{
  "encoder_isotropic": true,
  "encoder_norm": "layernorm",
  "encoder_activation": "relu",
  "encoder_moe": "top_k",
  "encoder_num_experts": 4,
  "encoder_experts_per_token": 2,
  "encoder_conv_stem": false,
  "label_smoothing": 0.1,
  "decoder_fused_qkv": true,
  "decoder_parallel_block": false,
  "decoder_inner_norm": false,
  "decoder_prefix_bidirectional": false,
  "residual_init": "none",
  "nesterov": true,
  "adamw_weight_decay_other_params": 0.05
}
Rows from block 3 of the image encoder of a small encoder-decoder image transcriber, named by matrix and row number. Rows with one number within an expert belong to one neuron, the router's apart. Each number is 500 + 50 x the weight over its row's rms, rounded and kept within 0 to 999. All counts start at 0. Numbers have three digits each.
Before each expert's rows are labels from the 100 images, of 14848, where the router gives the expert most weight on average: "responds to" is what is common among them. Only what is clearly more common there than usual is listed. The data: numbers of one to four digits printed on busy colour backdrops. In brackets: how many of the 100.
# router: router (encoder.blocks.3.mlp.router.weight, 4x256, trained with AdamW), inputs 86-171
# up: expert up (encoder.blocks.3.mlp.up, 4x128x256), inputs 86-171
# down: expert down (encoder.blocks.3.mlp.down, 4x256x128, transposed), outputs 86-171

# expert 3
responds to: blue ink (25)
router.3:517496490497536601481490540522473542531525556481566417487530301525506477539398621506501541502504486487450562524484482409486556518476533569510471486552460543463521500496467556479492537417541489554534456547507505530418452492550562538616457457541550411522493461
up.0:571491547484608482467513454483500515514481453419489476506466595522467547573387503462460512578486418393534479535531456536530517433490454490613534504515593521552500480474468445514497591515473452442516488542430528475458526530518493601430551534464451542508610407
down.0:530542542442500396448443498468502576532535440564465495469461478395446462503479508491456438475474505420460444429533516449541527438516477467561460530515488484384472514512491529474488572538493522564510456586460584581512449493511403540564404501424565442439560531
up.1:533577481490539563601514470509501523478431492616535495457431552527496468460535566507434437493536589461442512530496453551443526441447434532479532465498403543512475507522614419410500458547431482580555442550366472567451401535507469527529390508560500503527510505
down.1:523504422500401560461430557502524564473459438464454454511629481506500508475484535553456505487556535466584442524517429402500571441491524544569551441432457444476508509582485518588540507525537463492433470500562534453423426498475521429418497504532547488565543512
up.2:418496480389370527563514491428517512533499468503425497437543572493492518656411465466507553464408515485467435437476565556498554498522588561558483450500589512518448509476516506452590417528496509548512535516400497594499506508577538487427587501429477530503418431
down.2:545481514531425422535479533461513547521581559470536443451529532451490490548462479414527460517482497422463552619485462484410575491456465472467494460505515478471445544539463567543501486506581566461438531471437520503570513430530517449484454577492513536513462474

# expert 1
responds to: length: four (53); white ink (34)
router.1:552498542454524448517510475428453500498531497498427498496492592477491395504645439606540464502512519511584436496606483604522416538482479428469539498429498499483431555514502424523468454543441475495545612441468429449661460440408534479411523456460473488512515404
up.0:487458439471477476581535416539493450509525517465473496511581574463446557483527612551504463562434472539404595531521475453489506550532467559561410557457443563558558496454550490603460544630480491589533470592423465557490516550514574557448464546450479583547486504
down.0:520517398562567470389421531475423462419418609417429447495498495485454440530458549497500425479430431371443418523509478435482501584498477483507577490462541522519470518485495502512518577409470503385507422407494460455467496541476582547531484508516563550470416414
up.1:389447521508546474467468507518516502517513428402472529500463499588533466401595499521407534561524484482374481469520550446488519435498489550604458465525489442521483499573443482547456542427458465493426441531497480566497496551460455496486505499464545550582435577
down.1:463436514564489493573502571514555480591454463511391489545502484489499459461467498502519500510587405565390504552493409399496489507466445482577473511526498558487419439457409571455573461429530583468463530480557502522482518475507543441502553450534499496464470539
up.2:501491527533468525429467499524558493434510448431382518496471487467513455565568502482504525472462427510579499461428565509536510453490474559588548440470580472498550464563460460534473470495580528563491457525503448491422440498462530527554529598494500571569487519
down.2:505553529547442444496516520451574536532543483601578461505502505554468491483528576505456546581461458482433563559482514541530511460514423455542484511562447496492506481546586436528422544490475424598623567480521532561478462472502453489522463547450471379481511512

# expert 0
responds to: length: four (51)
router.0:515413446481515459539570505535526512509490446481638623433434385476519605449624428579488464459492485480496449554466556514527531514551454402487489516481505488548478505519512504506498483454482527456531533476478545421551547452513434456444495468519504580562453588
up.0:467514510464515557491572456523445530536427532431582528471509455494508537436566474543461531525478447407501503548446568478455382533498331512492459481459508532489491499500471543492519519537507449515589539461525536469488462544526457528422521457471523438469449471
down.0:487538492539598434441573446530540494387513476524531496468551526577636527473527416489537535499484479497438562516451406438471483548477559424557532493550492482471545487508495471470463451531595516589541496542477461503491487592495472454509480560556540478528526449
up.1:453559449540499493422447470533640466593449414511476492512523602453415469405514478516560448483413499498594581419428557533537483567523513488457505419493555495598440501510505511450485542428497490454556495529541478476472563549428563550496543446467556546551486578
down.1:504402470427531478528581402493523488479472484520544511525540495418511480535441548500470492450641616495488505547524570569511435469540600551469479515466476449413528532452498472505471433504501486554564567557589567396449528510424561456465482499431538544415373501
up.2:623425455516508569453544506428493548543567517524518507486490509465480442518473524497587498434433444539452588460517524494547318479567475537534484388400444510522419507512507499504433463511520544539560524516501465532438521512447488452541478530459479466486586486
down.2:431556550437519485494534508461548504522437615496583462502454554477593458491494553506509442490534479553560438511606523506491458546474475455517533466473573422439504402445482481582444474472583402523493463511470429501481487494601448461524435472496461540420359548

# expert 2
responds to: on a plate (67); grey ink (32); last digit: 1 (25)
router.2:514555543582444443482405504503507487483515509559393497586518712515507512483360461340441549485486585494474520449461498416469520480540535579513491516538515462514566458447536505530514489609523509520463425498521530553379557564523449499538512605496487485456509526
up.0:440487473491534548527447472519570611498462409538491500512422473509438443555486540505549502550572482478581502626527463508491494496526511519541464472406589464512478458539448571588546497526470424495493525470498539591484465501513472416473621454499506532458509594
down.0:449559484502494491451461612557522500477519473424560390524409504563589441536581504555528475503514501518462490512406406516466450440488462515498571428364565569476438474497512499541555469480474488458387541466505409467482515563454499554483443536489493477445495397
up.1:391445451500501562478516447554403505599526471524527493522495511476546490571490415503499547545435522657478452477503561547413489512522579484510465474514580521431503491474548483511560567478440459564537427534442539442471494564489503454491438522561481475524470511
down.1:502515465532471525481525434522465523480462531454571483483595566529320450474514535529537532532442478543488516457507542450460416501530610481492438450442481528453515460428494497460491531510525525498537426524511404463560527517443524460501508506487524479576445475
up.2:588559479459458506590509522515457476504546482523539517455515528462534516529469496510469498542518540491476479462533519568567536449427510624482439434519478458385538519485561463371474515446387532440583452524465467446475534533485550469562459537495502519547507472
down.2:518460487399555518438526516483461564583472484480507476465442471418389485481519535497523438508519566497552490490497485513543556487501521472482512509473451407480542451533469440392559501501537491500418467495485567453396518533468497613483487513571521563514524601